Rows from block 7 of a small image classifier, named by matrix and row number. Rows with one number within an expert belong to one neuron, the router's apart. Each number is 200 + 20 x the weight over its row's rms, rounded and kept within 0 to 999. All counts start at 0.
Before each expert's rows are labels from the 100 images, of 14976, where the router gives the expert most weight on average: "place" is the part of the image that holds the peak. Only what is clearly more common there than usual is listed. The data: single printed letters, digits and signs in grey, bent and noisy. In brackets: how many of the 100.
# router: router (model.blocks.7.mlp.router.weight, 16x192, trained with AdamW), inputs 0-95
# up: expert up (model.blocks.7.mlp.up, 16x192x192), inputs 0-95
# down: expert down (model.blocks.7.mlp.down, 16x192x192, transposed), outputs 0-95

# expert 5
place: top right (42); middle right (28)
router.5,212,188,188,225,211,199,193,216,199,233,210,214,191,162,162,206,214,188,210,209,191,184,215,182,189,217,215,218,188,206,182,208,162,204,227,189,199,195,215,234,202,206,177,196,186,243,229,238,198,226,194,186,199,176,181,249,239,214,148,220,173,177,188,242,200,176,177,206,202,216,229,234,192,185,171,206,218,217,174,238,222,198,178,208,229,190,185,191,177,174,185,172,198,166,214,190
up.0,177,173,194,206,212,192,184,203,217,194,212,172,210,195,221,163,170,215,195,188,201,200,211,172,203,225,191,249,205,193,231,228,183,187,213,186,174,174,208,200,195,176,181,181,198,201,199,160,189,202,204,178,185,202,230,206,210,193,178,173,182,217,238,205,236,214,184,199,209,204,236,207,171,212,222,193,195,203,193,215,167,223,222,217,190,217,185,232,199,188,198,236,178,239,183,199
down.0,170,223,222,201,195,157,195,184,195,185,221,215,218,203,219,211,210,167,173,211,206,209,193,196,228,193,187,209,182,219,197,230,221,196,177,167,200,181,201,180,183,248,219,203,204,188,204,187,187,201,223,192,179,194,202,203,184,189,194,187,235,217,194,226,204,234,169,204,177,184,215,194,195,196,240,186,166,232,190,183,232,194,206,189,170,204,164,214,197,206,168,193,173,191,178,189
up.1,194,222,204,216,180,167,193,209,182,205,214,223,151,180,193,194,194,202,206,219,180,189,181,185,233,185,214,218,183,218,180,162,212,213,234,193,204,209,163,218,225,195,163,212,177,219,194,177,206,201,212,226,229,223,214,156,223,196,221,243,200,237,168,206,193,197,205,210,208,204,188,192,211,187,186,228,214,201,207,202,188,216,202,204,216,187,176,152,197,220,154,188,216,182,202,191
down.1,232,190,199,191,189,200,179,193,195,199,212,173,222,208,222,225,169,212,180,188,179,169,191,172,198,188,220,207,220,217,204,220,211,187,235,231,193,170,191,215,207,187,188,172,208,201,211,187,235,219,193,253,204,203,216,169,226,237,180,180,201,218,184,197,207,192,219,209,184,187,201,184,179,155,168,207,193,179,219,196,213,193,208,215,212,181,214,188,183,177,183,226,213,204,228,184
up.2,173,205,199,195,226,211,184,164,206,194,203,206,219,165,236,177,199,201,199,192,183,204,203,154,181,174,204,213,191,204,190,200,189,199,229,188,182,231,165,197,195,200,218,194,140,199,204,196,188,202,191,206,195,199,225,218,194,218,214,207,192,199,224,202,156,204,224,195,204,213,201,220,206,247,195,184,168,217,171,211,157,199,225,213,155,213,224,199,216,211,220,191,202,172,155,203
down.2,194,193,177,188,192,223,215,193,226,217,245,204,204,189,189,185,189,199,203,179,169,199,199,205,214,157,196,212,187,207,239,223,191,176,204,210,190,199,227,173,192,170,193,173,199,202,224,210,205,199,197,196,181,197,191,206,185,203,170,186,265,203,195,182,169,218,166,211,241,185,214,202,200,177,224,214,185,202,173,198,204,171,209,173,241,191,179,219,183,175,193,202,182,235,200,211

# expert 4
place: middle right (30); top right (29)
router.4,181,225,208,210,178,205,210,190,177,222,207,180,190,200,198,199,213,169,204,218,174,217,195,239,221,218,187,239,182,175,236,223,221,202,199,192,189,232,182,179,213,173,200,216,160,187,216,197,185,215,183,162,176,174,213,224,205,244,204,217,171,195,194,194,184,205,200,206,190,222,194,214,235,208,197,206,221,235,197,198,193,201,184,203,168,226,180,230,183,178,212,192,221,187,196,210
up.0,225,190,176,180,211,230,215,192,237,203,205,214,188,221,254,230,209,208,218,200,211,228,216,201,169,196,207,219,156,210,187,181,193,178,181,195,203,183,193,226,217,210,218,209,198,208,178,212,193,232,204,185,202,200,166,188,228,209,197,219,220,205,184,208,186,204,175,193,186,231,182,166,161,198,223,197,247,179,203,199,209,177,213,208,187,185,201,188,180,218,184,203,218,206,242,213
down.0,222,218,218,214,184,203,175,193,199,175,197,196,170,195,176,210,203,202,219,170,210,170,202,236,173,214,187,201,232,210,219,208,199,199,168,181,213,228,169,235,183,203,210,162,196,175,210,215,183,177,199,194,180,224,202,190,192,194,226,208,184,202,212,218,213,178,181,179,204,169,227,233,214,203,195,222,133,243,200,194,180,237,201,202,201,197,202,223,187,167,213,232,221,206,192,177
up.1,185,191,167,243,193,230,214,194,209,235,193,203,197,225,230,247,213,193,213,178,214,261,190,203,169,218,221,209,194,208,200,193,196,189,193,170,194,231,211,197,177,200,197,216,180,155,224,230,204,223,183,184,209,194,200,193,211,218,228,199,182,208,200,188,204,211,210,200,201,199,174,211,209,177,211,213,217,188,179,251,178,169,214,215,211,246,171,226,230,210,227,206,179,180,202,182
down.1,199,199,220,201,215,167,197,194,230,166,201,219,194,220,188,210,194,238,215,179,203,224,230,190,209,173,224,208,218,242,191,212,201,216,219,215,235,209,213,212,184,248,219,219,234,164,178,220,172,202,180,214,186,203,204,194,193,215,192,197,178,199,212,195,213,171,206,210,188,229,197,209,203,190,195,196,217,224,191,166,227,242,208,201,206,180,209,213,193,200,209,240,210,221,212,232
up.2,215,205,211,209,213,176,192,203,195,176,233,191,206,193,210,160,212,214,192,195,235,233,221,194,194,179,213,212,194,184,164,213,186,183,171,222,187,199,210,222,183,195,192,181,183,223,228,216,205,171,215,224,193,189,189,177,191,224,216,202,194,216,243,172,174,220,209,182,208,178,180,241,162,174,207,239,185,179,232,186,181,205,161,161,240,221,190,226,188,201,190,202,194,188,190,183
down.2,227,167,189,186,244,209,232,191,198,193,180,188,204,193,231,178,176,169,183,181,233,210,207,170,212,206,170,217,227,208,210,191,196,213,180,169,212,210,210,205,237,205,213,188,209,189,221,215,201,177,211,188,231,211,181,170,175,170,186,205,204,162,188,206,230,206,220,172,190,184,206,213,179,159,205,149,235,233,164,189,209,215,189,203,179,201,224,184,228,171,171,222,191,186,197,209

# expert 10
place: middle right (28); top right (27)
router.10,199,213,238,210,189,201,216,188,210,193,195,214,225,204,206,228,184,201,188,207,172,173,173,190,221,219,170,210,176,160,208,204,182,195,167,188,177,238,231,177,219,202,215,195,191,170,228,197,181,185,206,226,206,205,237,229,178,200,211,219,232,196,207,164,186,190,198,224,212,216,233,199,181,172,154,180,186,211,191,214,177,213,181,224,206,225,196,194,199,183,211,183,217,218,209,193
up.15,190,223,223,174,224,187,176,195,184,177,199,215,230,171,164,171,193,214,194,213,171,201,208,192,181,161,211,209,205,183,203,236,228,196,204,204,172,215,161,187,210,181,212,206,174,202,155,201,224,194,217,203,197,202,245,186,223,227,238,219,225,194,186,211,217,169,209,183,204,192,172,210,227,218,217,220,182,216,197,194,197,163,177,190,191,215,220,202,181,148,201,251,205,200,195,206
down.15,222,200,214,235,216,184,162,166,206,204,219,168,196,167,215,206,183,205,210,201,226,174,180,222,198,223,184,246,183,177,218,191,199,182,218,196,205,193,199,200,180,201,185,207,183,215,209,188,193,232,167,178,204,213,168,195,164,214,186,194,195,209,186,173,208,207,234,205,195,162,203,217,199,193,207,203,151,231,157,221,176,209,171,180,195,200,206,179,256,228,210,192,239,220,222,184
up.16,229,226,232,170,178,190,174,212,196,176,225,203,171,179,218,209,206,218,180,215,173,195,186,196,199,172,190,206,190,192,221,191,190,210,185,176,193,210,210,210,231,226,156,203,187,205,218,172,178,259,188,217,177,153,211,165,198,230,222,221,225,183,203,185,205,176,206,190,203,185,211,211,182,221,219,183,239,236,199,217,194,208,212,213,185,230,198,230,193,228,198,228,199,180,221,213
down.16,198,194,187,198,217,186,242,206,194,186,212,167,188,171,167,220,195,206,168,178,202,215,190,173,223,204,182,171,196,140,198,199,210,176,175,184,180,203,221,186,204,223,201,219,205,194,167,234,219,170,217,228,198,246,207,187,189,213,227,181,164,206,211,221,198,204,171,208,220,220,211,215,219,173,195,185,175,210,174,224,216,189,221,239,220,178,189,217,232,192,177,198,239,194,226,218
up.17,198,205,198,228,235,183,220,201,201,196,202,203,171,208,182,238,206,209,197,192,236,210,209,179,189,197,213,238,196,160,210,164,227,180,208,194,260,195,200,215,214,195,174,174,221,207,197,197,180,197,194,177,201,202,217,203,163,216,202,219,214,182,211,197,184,180,177,177,193,181,187,182,202,187,198,207,181,220,207,175,211,158,198,164,166,188,208,196,216,211,189,192,214,217,233,210
down.17,197,195,160,254,176,219,227,195,233,201,196,199,220,195,208,196,222,214,199,221,219,195,215,200,198,201,194,193,195,194,178,228,159,220,213,230,206,210,201,165,206,178,230,245,177,204,221,188,211,231,198,195,229,236,211,197,165,209,175,219,174,205,174,193,162,189,199,194,179,193,205,176,208,159,219,230,199,187,185,255,199,195,205,220,210,200,191,152,201,218,222,219,211,187,197,183

# expert 3
place: middle right (54); centre (36)
router.3,228,164,173,178,178,245,201,198,195,188,179,183,175,208,206,226,220,175,215,176,223,211,202,218,181,205,203,211,229,218,225,183,204,204,193,214,217,181,206,211,199,212,235,189,170,235,221,204,197,208,173,216,218,202,198,175,198,191,239,170,189,236,170,164,165,185,209,200,187,165,203,235,159,228,208,198,227,233,228,192,209,206,206,220,187,189,231,217,206,197,186,212,222,171,212,178
up.15,228,206,218,172,220,172,223,219,196,216,203,206,159,196,215,213,153,198,207,185,186,198,191,210,220,209,219,199,191,211,234,199,216,196,258,208,180,175,210,200,207,221,185,245,190,234,177,226,208,202,189,228,224,216,188,210,212,180,219,174,210,192,194,252,197,190,201,189,178,210,160,253,190,193,207,221,170,206,193,195,187,183,185,225,214,184,172,219,216,191,226,195,197,175,203,180
down.15,188,197,174,200,235,215,197,230,196,208,192,196,271,197,175,206,230,216,200,188,211,191,199,186,190,190,186,200,178,188,193,209,159,197,166,170,221,210,166,178,213,222,212,186,216,217,221,192,209,212,231,206,230,209,207,212,214,231,188,216,195,205,191,218,233,218,139,209,168,211,189,178,201,179,183,183,209,210,167,209,192,197,154,207,180,222,165,226,189,178,217,179,179,223,195,183
up.16,224,178,210,241,185,200,181,169,208,203,150,200,210,206,226,159,197,162,225,160,181,220,180,251,180,175,194,191,178,175,197,219,196,207,197,203,220,194,195,211,150,213,223,195,234,212,215,217,229,218,201,217,205,192,171,209,187,159,199,205,193,184,182,182,211,190,209,167,182,183,197,217,214,211,216,214,206,203,201,209,193,191,199,228,188,219,221,212,209,165,218,237,190,214,199,176
down.16,185,210,187,174,155,233,198,204,177,207,167,213,175,210,197,232,197,222,186,196,192,195,163,212,230,197,202,189,177,186,205,177,166,221,181,200,212,210,220,240,219,195,197,233,223,219,245,205,219,148,244,206,221,230,179,197,187,202,201,199,223,229,205,166,201,168,212,231,193,239,197,196,185,192,190,200,195,221,159,210,187,194,168,211,228,197,196,210,188,218,198,168,226,191,195,203
up.17,214,221,195,191,215,180,205,178,195,211,175,235,210,181,183,187,205,197,169,179,204,180,170,222,186,177,184,166,184,175,216,213,206,205,210,170,238,188,191,204,188,231,224,211,213,229,188,174,209,201,186,201,221,193,192,189,228,197,206,174,185,183,229,216,182,211,180,211,205,218,187,188,173,175,227,202,183,202,199,239,206,177,219,194,218,182,190,191,197,184,193,194,196,195,233,177
down.17,201,244,245,243,202,221,226,200,179,213,216,163,188,208,205,223,217,225,203,223,172,177,213,211,206,212,186,204,189,215,206,179,169,223,181,155,216,220,148,180,215,175,169,202,203,229,208,217,179,196,216,185,221,225,196,182,202,223,223,205,205,217,204,196,218,185,177,196,185,207,216,190,141,181,212,229,186,180,194,195,198,193,206,194,206,207,181,237,192,203,210,165,161,205,189,165